From a checkpoint of a small waveform autoencoder.
Training: adamw at rate 0.0036, 5400 steps, batches of 64.
Data: trained on chords played on synthesised instruments, 52083 training examples, 6.6 epochs.
Rows from block 3 of the decoder of a small waveform autoencoder, named by matrix and row number. Rows with one number belong to one channel. Each number is 200 + 20 x the weight over its row's rms, rounded and kept within 0 to 999. All counts start at 0.
After each channel's rows are labels from the 100 clips, of 14976, where the channel reaches its highest value: "top examples" is what is common among them. Only what is clearly more common there than usual is listed. The data: chords played on synthesised instruments. In brackets: how many of the 100.
# convs0: first width-7 conv (decoder.decb.1.0.convs.0.weight, 256x256x7, each kernel summed), inputs 0-85
# convs1: second width-7 conv (decoder.decb.1.0.convs.1.weight, 256x256x7, transposed, each kernel summed), outputs 0-85

convs0.96,224,187,241,216,207,196,204,174,182,204,227,218,197,237,224,223,213,196,191,204,209,207,221,221,170,202,206,181,239,177,231,198,223,199,185,191,231,198,162,216,183,185,212,216,198,172,153,193,223,215,204,247,214,231,205,216,205,234,140,184,214,171,230,191,174,214,204,211,176,192,177,224,186,205,200,223,232,181,211,245,162,223,177,185,183,221
convs1.96,193,217,182,194,195,201,173,216,187,183,207,194,192,192,188,174,202,223,232,190,202,210,204,163,199,209,228,207,186,190,218,212,212,213,221,217,165,202,189,198,207,234,178,181,192,218,211,206,191,204,184,179,223,187,191,205,199,219,202,154,170,214,165,241,201,163,223,221,193,218,232,199,215,167,174,171,205,185,174,211,251,189,237,212,184,176
top examples: the note D# (82); clipping (56); text has "clipped" (56)

convs0.198,157,218,210,232,224,176,198,187,206,205,187,224,160,227,216,225,206,188,175,213,198,230,195,206,191,220,247,167,207,215,190,210,180,200,185,236,214,167,206,208,129,205,202,187,176,197,189,167,205,235,203,201,196,242,193,231,233,168,222,223,179,204,233,167,225,190,190,194,197,187,214,232,183,190,174,238,182,211,218,216,198,203,200,217,206,209
convs1.198,160,194,177,165,220,209,195,188,199,198,173,213,174,192,215,201,200,178,183,182,185,194,186,200,196,201,240,196,197,204,194,210,195,226,175,224,167,228,182,148,235,177,190,176,197,178,183,193,173,196,189,205,191,173,188,210,189,201,200,216,197,229,188,205,235,200,191,183,170,201,197,184,181,212,185,183,235,195,182,185,154,218,217,194,196,192
top examples: the note B (81); clipping (64); text has "clipped" (64); root: E (29)

convs0.229,204,199,226,198,184,254,191,186,177,185,205,232,182,237,192,202,229,198,221,184,232,212,193,181,184,242,215,219,224,214,206,196,197,229,203,256,240,205,194,195,188,186,190,210,187,211,195,188,225,218,192,203,192,259,275,230,221,243,171,204,209,205,207,213,215,191,222,235,203,205,180,233,203,190,208,194,202,172,185,241,203,206,208,192,201,198
convs1.229,162,177,178,176,208,181,205,199,203,210,200,191,178,192,195,214,203,205,201,169,214,211,219,197,197,195,183,171,174,191,177,178,212,177,213,173,179,174,219,206,175,228,204,213,190,172,203,199,181,197,179,185,198,219,185,195,171,195,193,170,159,196,147,233,183,199,200,216,203,204,221,191,190,202,177,188,187,196,211,186,225,177,184,185,178,187
top examples: the note B (90); clipping (57); text has "clipped" (57); root: E (29)

convs0.34,241,189,189,188,194,171,200,196,200,185,199,192,333,190,200,194,194,188,185,202,197,198,195,200,197,208,184,208,207,192,197,179,198,212,191,195,194,203,206,195,339,201,203,192,193,193,190,345,196,193,187,190,200,173,197,187,193,208,191,219,202,211,196,179,209,185,179,186,207,199,203,194,200,197,203,192,250,189,194,183,194,195,193,209,202,188
convs1.34,247,223,238,195,177,231,195,190,213,195,198,223,242,232,204,221,201,200,212,201,223,172,221,187,197,235,233,171,224,214,196,213,195,196,214,226,197,215,171,197,143,180,187,187,181,211,211,239,193,240,237,224,190,217,240,206,205,229,176,221,217,170,224,189,198,217,206,195,191,188,203,234,203,187,204,207,181,190,183,218,207,204,233,180,211,221
top examples: quiet level (93); block (69)

convs0.61,189,216,206,201,187,231,200,181,167,200,200,245,178,242,187,205,228,180,197,198,236,193,186,196,208,233,242,192,217,225,203,195,195,221,198,254,245,206,199,178,179,183,204,208,185,212,204,179,217,230,217,209,201,256,288,225,200,232,181,211,211,205,204,184,227,205,197,198,185,182,191,225,197,206,197,200,192,179,186,252,209,202,212,190,209,208
convs1.61,158,162,181,186,209,187,192,192,223,216,188,194,173,194,177,229,221,187,176,168,183,206,215,206,178,160,184,196,187,200,178,182,180,165,208,174,163,153,201,209,196,234,191,223,184,191,198,187,187,185,181,191,176,219,168,206,209,175,202,201,175,190,196,222,194,221,205,219,186,211,191,197,196,171,178,195,207,217,220,181,223,207,172,176,186,214
top examples: the note B (61); clipping (50); text has "clipped" (50)

convs0.246,129,205,204,213,154,211,201,203,225,209,192,218,152,223,183,147,213,188,183,216,188,232,181,181,209,230,234,203,253,183,184,191,208,224,199,200,221,206,205,196,183,191,227,217,188,199,197,153,204,243,198,199,198,198,219,232,207,214,178,224,215,183,200,180,193,202,211,224,214,193,190,207,203,197,196,224,142,192,210,208,208,188,221,202,210,184
convs1.246,174,188,192,187,216,231,200,198,213,217,217,223,205,208,214,250,224,205,208,197,220,195,219,185,220,195,213,191,192,212,200,204,204,172,205,200,208,200,217,207,249,202,143,193,202,164,221,199,202,202,178,211,195,230,178,209,194,214,209,198,161,201,181,221,198,217,201,222,205,193,164,221,211,188,185,185,259,198,221,195,181,223,212,208,206,192
top examples: clipping (88); text has "clipped" (88)

convs0.27,232,211,188,188,244,324,205,187,210,205,201,191,212,207,183,219,207,178,198,203,206,200,191,197,199,203,201,203,213,188,205,203,205,211,197,189,180,217,196,223,195,210,206,198,203,198,181,191,219,211,203,221,210,207,198,293,181,214,206,268,214,222,180,202,215,214,212,201,220,192,202,193,215,210,202,189,258,214,214,189,198,184,180,196,212,192
convs1.27,185,188,195,236,211,197,201,191,198,206,211,218,207,226,257,229,214,234,230,245,212,191,167,215,176,213,207,194,217,201,230,185,201,210,222,214,262,221,168,207,262,154,164,217,211,194,193,213,206,209,197,189,198,217,189,198,204,219,206,183,216,202,199,195,186,207,182,209,222,183,145,200,210,167,176,172,229,184,198,235,218,207,212,228,217,200
top examples: the note D (79); clipping (40); text has "clipped" (40)

convs0.219,202,194,183,188,198,384,204,203,226,207,197,192,181,215,192,198,179,204,204,206,208,199,194,206,200,187,202,204,213,195,193,189,209,202,193,204,193,219,199,208,167,202,199,204,194,199,213,181,200,217,201,197,193,195,198,245,193,217,211,210,196,204,195,194,212,191,190,195,195,198,192,198,212,199,200,180,202,202,210,191,194,201,197,221,202,179
convs1.219,214,224,207,186,173,218,216,191,199,209,192,216,235,220,216,196,192,202,199,206,207,185,166,207,187,214,224,170,213,194,203,205,192,229,163,230,212,214,181,175,279,189,221,197,201,193,198,234,209,218,197,186,173,204,214,229,185,233,168,184,223,180,178,210,184,195,216,222,160,230,194,206,218,209,187,212,192,173,190,208,191,202,220,184,200,183
top examples: the note D (63); clipping (53); text has "clipped" (53)

convs0.49,225,198,232,202,193,211,205,197,173,186,207,219,193,229,186,228,209,175,186,203,221,207,190,208,201,246,220,182,240,179,211,211,202,221,223,242,211,165,197,193,190,198,209,193,163,196,185,198,197,240,220,228,199,202,222,221,197,234,162,217,228,185,218,188,212,197,211,213,184,182,219,226,213,183,190,220,231,192,188,184,212,212,182,152,183,213
convs1.49,161,213,171,196,233,220,172,232,198,190,184,205,186,188,210,201,160,230,237,210,180,202,190,199,234,215,210,225,191,187,205,200,197,207,168,209,186,209,196,202,189,205,165,194,231,165,204,187,191,202,182,170,181,203,194,186,229,203,228,182,150,208,179,223,187,151,210,209,221,219,159,184,180,213,175,177,208,192,183,204,196,185,218,244,202,169
top examples: clipping (75); text has "clipped" (75); the note B (67); root: E (25)

convs0.113,251,207,203,207,191,189,206,206,212,208,203,197,339,183,189,191,198,200,191,203,197,198,203,209,202,199,192,210,195,198,200,197,209,206,204,188,196,200,212,204,345,207,208,203,200,211,203,352,206,196,206,203,201,174,171,192,196,194,199,203,205,196,206,195,198,203,199,197,199,207,209,183,209,203,208,204,253,205,207,183,208,203,199,207,203,201
convs1.113,243,226,239,194,183,231,201,192,214,200,197,226,241,230,205,228,199,206,217,205,224,171,218,189,203,230,233,169,221,216,200,217,198,197,216,226,200,213,178,201,139,182,189,185,184,214,212,236,198,239,233,230,196,222,238,213,209,231,178,212,213,166,224,189,192,211,212,196,194,188,201,233,202,190,202,213,184,193,190,223,212,206,231,181,211,223
top examples: quiet level (91); block (69)

convs0.24,212,184,220,210,207,241,194,169,180,196,198,222,180,231,214,212,221,200,216,193,212,204,188,183,171,242,209,201,229,210,200,184,197,223,192,250,252,191,188,208,184,183,201,204,171,216,191,180,212,210,193,225,181,247,250,236,226,232,165,192,222,202,208,203,205,197,224,225,210,192,176,237,198,187,199,209,215,171,182,251,204,183,200,190,193,196
convs1.24,189,225,167,182,215,186,232,220,200,198,184,199,179,189,173,195,216,207,197,192,204,209,225,207,215,180,189,208,181,192,183,206,239,193,235,178,167,178,224,188,171,224,210,202,215,202,220,201,207,194,186,181,211,212,188,196,182,197,220,135,138,207,164,219,179,197,203,216,197,207,228,179,199,218,183,183,180,199,197,191,208,182,202,202,179,179
top examples: the note B (62); clipping (47); text has "clipped" (47)

convs0.248,205,195,216,199,199,222,212,175,207,215,221,259,196,239,218,222,247,215,193,205,218,191,198,180,189,224,216,208,215,236,197,183,198,213,199,240,237,204,198,198,197,188,204,222,184,203,193,199,207,233,213,210,191,261,263,228,225,230,172,202,217,205,219,186,230,227,199,200,198,189,194,263,200,198,196,206,207,193,218,263,192,197,210,201,207,201
convs1.248,167,185,166,165,231,170,191,199,215,224,168,197,161,193,188,203,214,180,190,163,196,213,203,198,201,179,180,185,174,220,164,182,200,193,197,186,162,182,205,156,175,221,209,202,196,181,210,190,185,190,171,209,207,216,178,186,191,181,206,158,171,204,160,233,225,211,181,202,178,211,216,175,177,197,198,194,186,201,201,186,217,195,193,178,189,193
top examples: the note B (90); clipping (56); text has "clipped" (56); root: E (26)

convs0.173,227,231,165,167,209,248,178,227,206,208,188,213,206,199,165,199,205,180,204,175,227,160,185,189,221,223,245,206,125,234,171,215,187,195,212,218,170,230,221,177,197,221,192,186,221,195,238,211,194,238,210,173,209,236,212,231,219,182,198,185,177,217,194,196,192,195,197,204,199,241,204,211,213,216,210,187,225,212,203,177,196,184,207,210,226,198
convs1.173,196,173,220,228,215,190,209,164,188,192,203,210,197,199,247,240,198,182,199,209,166,200,201,210,153,194,205,166,228,176,224,205,199,210,187,228,202,200,153,211,188,161,208,184,166,205,158,204,215,196,220,223,211,187,176,200,181,210,168,225,224,191,203,210,192,202,215,203,194,179,172,208,193,183,156,211,200,171,196,192,202,192,184,179,169,228
top examples: the note B (68); clipping (65); text has "clipped" (65)

convs0.205,232,176,172,176,201,162,202,186,192,177,185,193,290,190,203,201,195,183,197,207,199,196,189,195,190,212,175,198,213,190,199,174,198,226,188,202,193,209,194,195,293,188,202,187,192,178,170,291,191,186,172,193,196,174,209,179,193,224,189,240,207,220,187,168,237,172,172,177,214,197,198,190,194,187,196,183,241,181,188,185,186,184,188,212,198,175
convs1.205,236,221,231,186,179,228,191,192,209,185,204,224,231,233,190,213,194,187,203,191,221,168,224,190,201,236,227,171,214,221,180,204,190,190,214,220,194,213,178,189,137,185,193,195,184,218,210,233,188,239,235,217,188,214,237,206,201,225,176,234,211,166,221,183,207,219,208,182,186,193,215,234,193,182,207,204,177,193,180,210,207,197,233,177,216,226
top examples: quiet level (94); block (68)

convs0.186,242,180,178,180,201,164,199,185,197,177,190,191,304,190,204,198,194,183,195,208,197,198,189,195,190,208,176,199,210,188,200,169,194,222,187,200,194,207,196,195,301,191,201,189,193,181,173,306,192,185,175,193,195,173,210,178,193,223,190,232,204,218,191,170,230,175,175,175,215,200,201,189,192,190,194,187,248,185,186,185,187,186,186,211,199,181
convs1.186,248,221,233,186,177,230,193,190,211,193,205,224,239,230,192,214,196,195,213,194,226,170,225,193,203,233,225,173,217,219,185,207,196,193,216,219,193,210,181,191,132,184,191,193,181,221,216,237,188,238,233,222,194,217,243,210,199,222,173,229,212,170,221,182,201,217,205,190,187,193,211,232,196,182,209,204,180,199,182,215,208,203,231,184,214,225
top examples: quiet level (93); block (69)